A small sound classifier, trained from scratch: 4.72M parameters, 13.8 epochs.
Rows from block 3 of a small sound classifier, named by matrix and row number. Rows with one number within an expert belong to one neuron, the router's apart. Each number is 500 + 50 x the weight over its row's rms, rounded and kept within 0 to 999. All counts start at 0. Numbers have three digits each.
Before each expert's rows are labels from the 100 clips, of 14976, where the router gives the expert most weight on average: "responds to" is what is common among them. Only what is clearly more common there than usual is listed. The data: chords played on synthesised instruments.
# router: router (model.blocks.3.mlp.router.weight, 8x192), inputs 0-47
# up: expert up (model.blocks.3.mlp.up, 8x48x192), inputs 0-47
# down: expert down (model.blocks.3.mlp.down, 8x192x48, transposed), outputs 0-47

# expert 1
responds to: the note A#; the note F; root: A#; the note D
router.1:534582501510474573541488503449513459518520557547442526479443489431531411562507518528422515534537574516556514478573543548548442538454448444532576
up.0:486367553527469456450500477538499453494475526546538461438478510492393494511582551492541523456510586519462469474495517480514599456486562513507407
down.0:438453613526456467410452514575494555531569539500439473474444568516497506571509432562538423474571511481488364550436497508512545554565514626548499
up.1:555561464503474530454485559534471469568585555445547577503489485517464465535466498643526430521516437536485466506552431479451466503568476479562517
down.1:530457530527496564447452450576485468472501501525503485512480508477465452412549503506542541577548369488493554427526419518525482508455443593497422
up.2:471506521539491526516588640493511518516539468443484419510515495511579462468426525473498546537463503557474541465520476459532539567515511457367505
down.2:530533531515615505539424553439496491466514451498432557481459554608518591405460571519545590498467488448503437524518513503492514470539425453531548
up.3:565501479546603562513503531535582485492575470505491434397468494476522462524602464454468501487469479522519486496474518421436433440493530393552465
down.3:461397490578512446433427558462457495588545456546574470594526541488500616456446544520477560484362513439467506563538489512455559513540591484551482
up.4:549513417499591548517514537464468495474469469449460503603422461445517501560410535601462581488519463507533539533469475467471470474469473468429521
down.4:545487481550447522589552537480479559614577558444498525438441526476432525389509413523583518475547528542595539501459538463467427492397531495535527
up.5:555487453486480442467516516524402544586440520412524561514470513526528432529411484558456499493540535546507515532482400606588492506602448438499479
down.5:524489427473400536500514493588502547590552475559572501478528436391456455442525525418491535420501437575495542479502488613552491412460498549485474
up.6:482513544491510517559533607492464498465553571589547516526449477503484449436442534530542423391531566545531538450554409426488422504495429448529484
down.6:560504430528504478438453453494578458504447498458388644555582508486541482482468501434493494558567509441542597452479544467485524504570494505525524
up.7:522472516546533385414513530594511360603504523482524597457505554491511486563467524555559404483500530526497485472525478590541522507528545440512524
down.7:527518432377510520476472472536423533427534529452529574506396498436438476532503493555428533468586524570549457506548426542578533540556469573505438
up.8:550451569519558486545468437495573463478450535553486491497551553497456556509569444460503580467568540480527436421506521384526487557619568507498543
down.8:526475510509480470476459517577474448530481466415475567477489446523566545563408484521520503500488481475414453573491484361481496529424477532435493
up.9:487469556464483464510533511437512457528488474506595484461408519483573521465492579480499412476465568571505456501530519474510491577502524432498561
down.9:481553506397554459511444461548515586392489511569507595465500470444473511526435600582448497508543540483529489483531450485472482456563482435515441
up.10:536556418563600527480545505514505482542582524505455449449607524540478430496534443484490604540428443540511542475518546484416474376525468482517521
down.10:426501512544529455565438593499506508563488444558609499571417462537443533507403626586574510446451489517485488546436468515519499453539584521504421
up.11:531452600465442459496530511476534486601451498443587498436472498556496557489529564445556408481529505526489465539442456505501527519512555530486468
down.11:480503477549550490534559563595492539502440507552546576596456437521563463461435552540538440485524445568495472564408475561506630515555555572513516
up.12:439540449445460567504436453462564531500467486583465503467484450577604592551488564427437444471440521520492516474492505496520502497499503506501546
down.12:456538381446614458538441505561503467458518447554403510541527448500528479458466539458458478509549535493526585450383442490475430527415499471501440
up.13:423501434489553587598472432449552490446510537595461419443493483546486546497572526479455565444479573459559403486528549421545479457556499454564589
down.13:406400450497497548566510523526491514475505569538497582505532434463549556480521476554527497490540530478467568528491490431452475592525505505498464

# expert 6
responds to: the note E; power chord; root: A
router.6:525548469537528455501574570592431442524507453415504462528475504455533471495417476545487482445474398588468556487450497540380458482516467446392465
up.0:546483515488509463546482475525543537465396534485475503469569554525409575483480481454524535584392502395493428546565523468506514485469479514542462
down.0:507555419436475500460478465456560550540478549582486465487510456493409497410493462517500486521542480506463469524462527562511409367473490506631482
up.1:481510428485424494481590438505491435438414470478520429430525470450493492461450503485486474431479474597456567417500456489504511500494493559402380
down.1:501526550477410511510521520541593571419462465476538365421536440477553592423471357406561513506506493436417524488534384537548454505470457527494548
up.2:422483610523521465428528475499520479499446551517576532433454552481526489389518546467572461457422502481601465482486563450466585464555564476498442
down.2:580532450445444497496522477460541514527408532495431451608473474478523560488459620470455504476537385560562482616422464471553506537574554593547474
up.3:415501433473524557515599530461496406510522544521550571427580558503424501489477482487450572480577509578481519348463369421439447479550479488455556
down.3:382470531404550509504451472528503509455535496383519521535528532475584501523515489467524552452440493454568444407497485433552506508563426454479534
up.4:518468464463497476587464489421466469382500464464473491537635397446458503496436408526500570464495435521574475509423482434466432497538414561459414
down.4:498419494541507553554653512493513538495448476505470516535520456565561449577530477511517474586431491494466419375562464488401449444625583471479534
up.5:502486522497465515451508413513478443481547580522511613433469511563534452575551434493532449496556537517413498496402485526412528442416601463536461
down.5:482431439448464413474562504587485535439495497524449513465463512503554408367582387478474483454515520559558574467487484517473500469451501562525561
up.6:611414542519455474470518526588484476539482534455524497541486556546426442489471476566510463459545510505566476538555446555524535603575457612498456
down.6:453451485465435441482507537478498494500490522469510522507527453605473529490459538451445477493488424449458513553422509552439481514503445582538523
up.7:541510439485522612530434522472484530559536463537442424535523467514508470519480524511385573534545462460470559487511541537532501463501471426563513
down.7:468591461642481522518420470468548514444523466501443456492473462495564493432479587472496483542468474473522445554471487499482568421455472441502461
up.8:507446515497529521485531513519526442460567615489457579459490542499501489616602426500509584475489541426474490508452549503452487409462541419544570
down.8:575478476589518435488544508506449519396603454426562490447586471490477435470590474441456508567462509561490476493537584537476482466492550594484586
up.9:514466587605545462429587497546507471476527508440421528540464503480475463523515473504510526545515571457476493538390501535465487426492586481626548
down.9:499474460487572522559548501487424508543502530559558485495430452474425497494533537517359458505512498549540521545500542558516538428593511585486469
up.10:429570420476539535562509497382456481492552510449523536465535512495492524467496486461520576475508529552556527395454486463484488466523510485572590
down.10:498531544453468410519525509461479445546570463439505480483563529433470416590619480488517455476516504509497422444529442526516479509580558462489467
up.11:478542474497536623503483471489427481486577555463382453437510506519557447556527531545423518493494496488499487515492567538590509405497449439558543
down.11:545479447579470472445496552457545504574583523438525418451431520502508504428499491515485530503468441535422494501536483512526546492507511482443452
up.12:519486492442444474446479459537468501482432542533508394492435517445491500399421546585455428470642560554535531554482440520540569515480452545473507
down.12:583500436523444528436427536512501494552554470525485449558538485550522528408469517462503491510450432437453485483499684517457430514433407493450479
up.13:488575469433491499579451507409453531427463490549536485610573509444494560491417464513454592441617466477524523369561556494515467528546461565475479
down.13:464547558536540529527474540385578478487553522532485557544515465516622586528492536496449473539495483481448429492504534506505504493415567484461444

# expert 4
responds to: the note C; the note D; the note A; root: D
router.4:482474428482529486485489476500472502552536502504592538547461554507486448580422494508588455441540357526525551562443554423481551535566533555439475
up.0:593501570622565565502451460580512502491501605522459559481474495532531464523526580565467430518472503553505521537526412575504565514497541514503551
down.0:555543436377544455520521534491489497546516486509437597524533424511466505576510447527466444521625508486489477505631458413489529502493542518491546
up.1:512494433439455504651535449534481544425454413616513541511548510461518632512504481509454565471538514482509550465509438490511535484427575588519454
down.1:438490536537553490440589520408495419474542561562551412422518520505491454510460415499561518464529484428521489466450483428457475465489521613471588
up.2:447467503547417467508407498499494483523453525556612460523414530601513492471482566452507475465532522560544441498455515462487594457511483531475436
down.2:497522480489522511422468517422544484481446581528604476534488580497469572553558485357511564539548470504524524550505461487572552523486483482548404
up.3:486483487440601473540490554437485439549549590456502482467425449568402400515444490526474402469563637522445504538500520478497495442500558489574508
down.3:508505459507519457488437588472591493424456541399503484415494546524488561478515522531574582504489583497467525493511560545522453484410465453489514
up.4:555507486557441543556522466600539527434467534465401515422548466536599505531416518483474525453576489549466487515554435557516505511378481439423558
down.4:584550436521505537597507451574518488441502532509497574507499487547494483512429414493491496498509539476504493440587525464544614543516587510398526
up.5:465478468507470518555575544571494520519665383450487485509559439514503479541543477448536537442496451530469529608451547497474410495544513360586463
down.5:534498457569569463461508506447507601515533442530489541545405553523459540437471491560438506394494500493462422492500550583472456478511460562520606
up.6:491579528530508496462454558527450370494537550448497554441359428411500452510527553537477460496503569474477537532557502512511481438409500453513503
down.6:537521525429533556524522524524628496527531373578420507511524505531516582473425557508546402497572501494553477377458475488600503554509529574493587
up.7:502482510452499469425471413482574657499432457555445481526521480468519602513485447493529511547500497478536558368480489570547572571450414474449461
down.7:460558544556554424460522625470461448495494540455568496506549423515484474593479510468526524483505483461482484544462503499456433436504498561564563
up.8:463520455531490444399508549519471384477527493468535529497460541536411467449589501519502473415559521595505520554482546444493520494547469497528495
down.8:552511519521497521499500558498524524485530424367418508436557550415452611532471449493559593591504492520483473514612448523593494479484502507548463
up.9:427540441525453465516537435597459549488577478565504567523609491472535535602505490484520477379513424551510640410487473472456510436472608507493491
down.9:469504474470560424413553581540563486585491479533464467516523467495476534462465437577544468544470504493429463535419429475479450416511453545560574
up.10:517459487488463483598488392523540448422504494485517539448387469466552572429477489513506486457507551517481505448563439511466486545464601513441486
down.10:506537591497523490483519568431451487497492498592441492484436542483556443526533425448478536481483507481491545520539565502572512516516539601508561
up.11:522513435460485571650597564524482452511562459426520450498461479448458494461429403483494478479562512554445551502521512425427452490449585400574387
down.11:529461512502547487480486462370614448454457565442438551422528475498570569454533506523538561548536564460589506495595478492531507496529456536518542
up.12:511472464634514534405567545589461517552506505422413533459468511557550402617492510549539384489504541538550561544473555600492433492500521425590479
down.12:570508498496506568483565607542646519462493531594503528525494530540536510423527455498549512580458521525482548592531464524459531370506554480560489
up.13:496401457551589536597483547605500665516565433503481525488499460510529515526517507570483496537475475488521485514416438491547463475541412480498573
down.13:516595486463487548473474510490430584591530448533558581518444489525517479502428367528389482539544424445454445503446454434443512413485511471512510

# expert 7
responds to: the note F#; root: F#; power chord
router.7:426447553511438505413506467439525457475477586514518529394515522511444500535594575478485424444539588503486434478438454531535577444488602485576461
up.0:517480555513443467538587474532540525513503587437477584518477512506491499437506484502531444580525532554551514531460455500490500467538438422503543
down.0:511450489469461469481442517565488588521460572497444571485384527467530481536566572553489498485554584452543482471565468478471485505512532511490477
up.1:540484455448520452473503547452474516477424434480570536546457519463532565490458398536597432507488443519559522555417468506490516501449492554461491
down.1:572563534451636401511400477463467545491453441513490504575524362411465481458443554473517518448485463429492561510517494561512479478486557596501503
up.2:517477524514518490471455492468424457524524604507388473430392533439427448501542509509494445494520515553545461544537399540534456571558493438570493
down.2:397450597507515607498484547437428480444459496560518495510488534510484480458508594492484404553475567444520407525466568454461495555541490457584438
up.3:497524525524510464446460540487549486466583473548573489525602516474532596524529449449494527563485454461411391520502493457433502528439497551498488
down.3:460426503510570478402541592498519460447509444483598493603521563506524480442479415466614581447503435579538521521565516529470576466443442547479538
up.4:515537460451436432437574494521455483469547474498588525497583457471477398548419384521443518436525484540383557447487463567510492449521505602460467
down.4:592525548503560491550496525468464537587517527428553372514543530453463382595395425511424421535508431504509491431526425475532528406453453464532524
up.5:501489625509523543446464508478531496459517521440487569468518543399479581536524560519474540497467525458469378512427427400523522481475535510509513
down.5:469460544526494496528523533473512486521428466531464494490489485504482587485521506474457484507472553421418583550451482465417490471541532513472411
up.6:542443570600517509504527521579467522541545476501521511516440485553547416614507530490513481507480480446517533546439457558396481521472540439434455
down.6:451470389479510544479499450616453430528595425493507414583459484570555508531560529544503483461465501472496524459444542435512512506496587461514481
up.7:526447435485560569477490548551403535512449511454534503560406512520562417571447555543610426459500393627607524659460472556484525530504496427475442
down.7:513476508528505417453443458535486514532416569524445576481450540487459512523520578470506595464498539468516466553544495537559522496573409498453528
up.8:508410544481537485501471566505483476488479537467504503491465538437482508495525500457530472443520548571518497477453405439568529563541531476443467
down.8:376535602510513510503443551526460475537437514535439580504446505500472575436551620518495446524518543390374496533538500500445486454583504505584534
up.9:472409525486552550511420467417558570483496496551501439449543541495514549514576498477472550448477596393474403501458496461492522466499582524546482
down.9:440507493406567571501471587525447408515477442510569470588447460563502450557612471407457541542468415416545551508487474407469501491506465537458437
up.10:485479473559475565499536541606432596562462458531581431533475518525564560436492557482554544478421455478496541552396512518486508510451516521407404
down.10:473517456551515412480452584503511363464520438508519511500473561514523516478567526523423571556530459486517535621494456477452489385449496502523541
up.11:578502537354550441484413459436527554455475485513484539492462520437536555458456363523544454578550443475462458505435485502508489484476571580471432
down.11:543449474469467435549475526528447469509461516543551506551470367407475480506461520461511544539476502527499538427563540549585506397473554630573507
up.12:511518492554480475520538527467549526455470546541587528474512398540472543539465505466588483481490503515516510476478448533508513520538574503501511
down.12:540504537477459514469531503532401510511556467442443533513489445538525490589492549491466527527477477506471417574399514543500562416534473546486433
up.13:551423489503539550455533564508494499558471503435481399491485519588503603455532538453526418525540468517520467543494447500506511540524467501562528
down.13:572462529524459520475507437453561531517488628441464520482471526476406437431521376674485510509524559460488467494486457491490456408469458480538564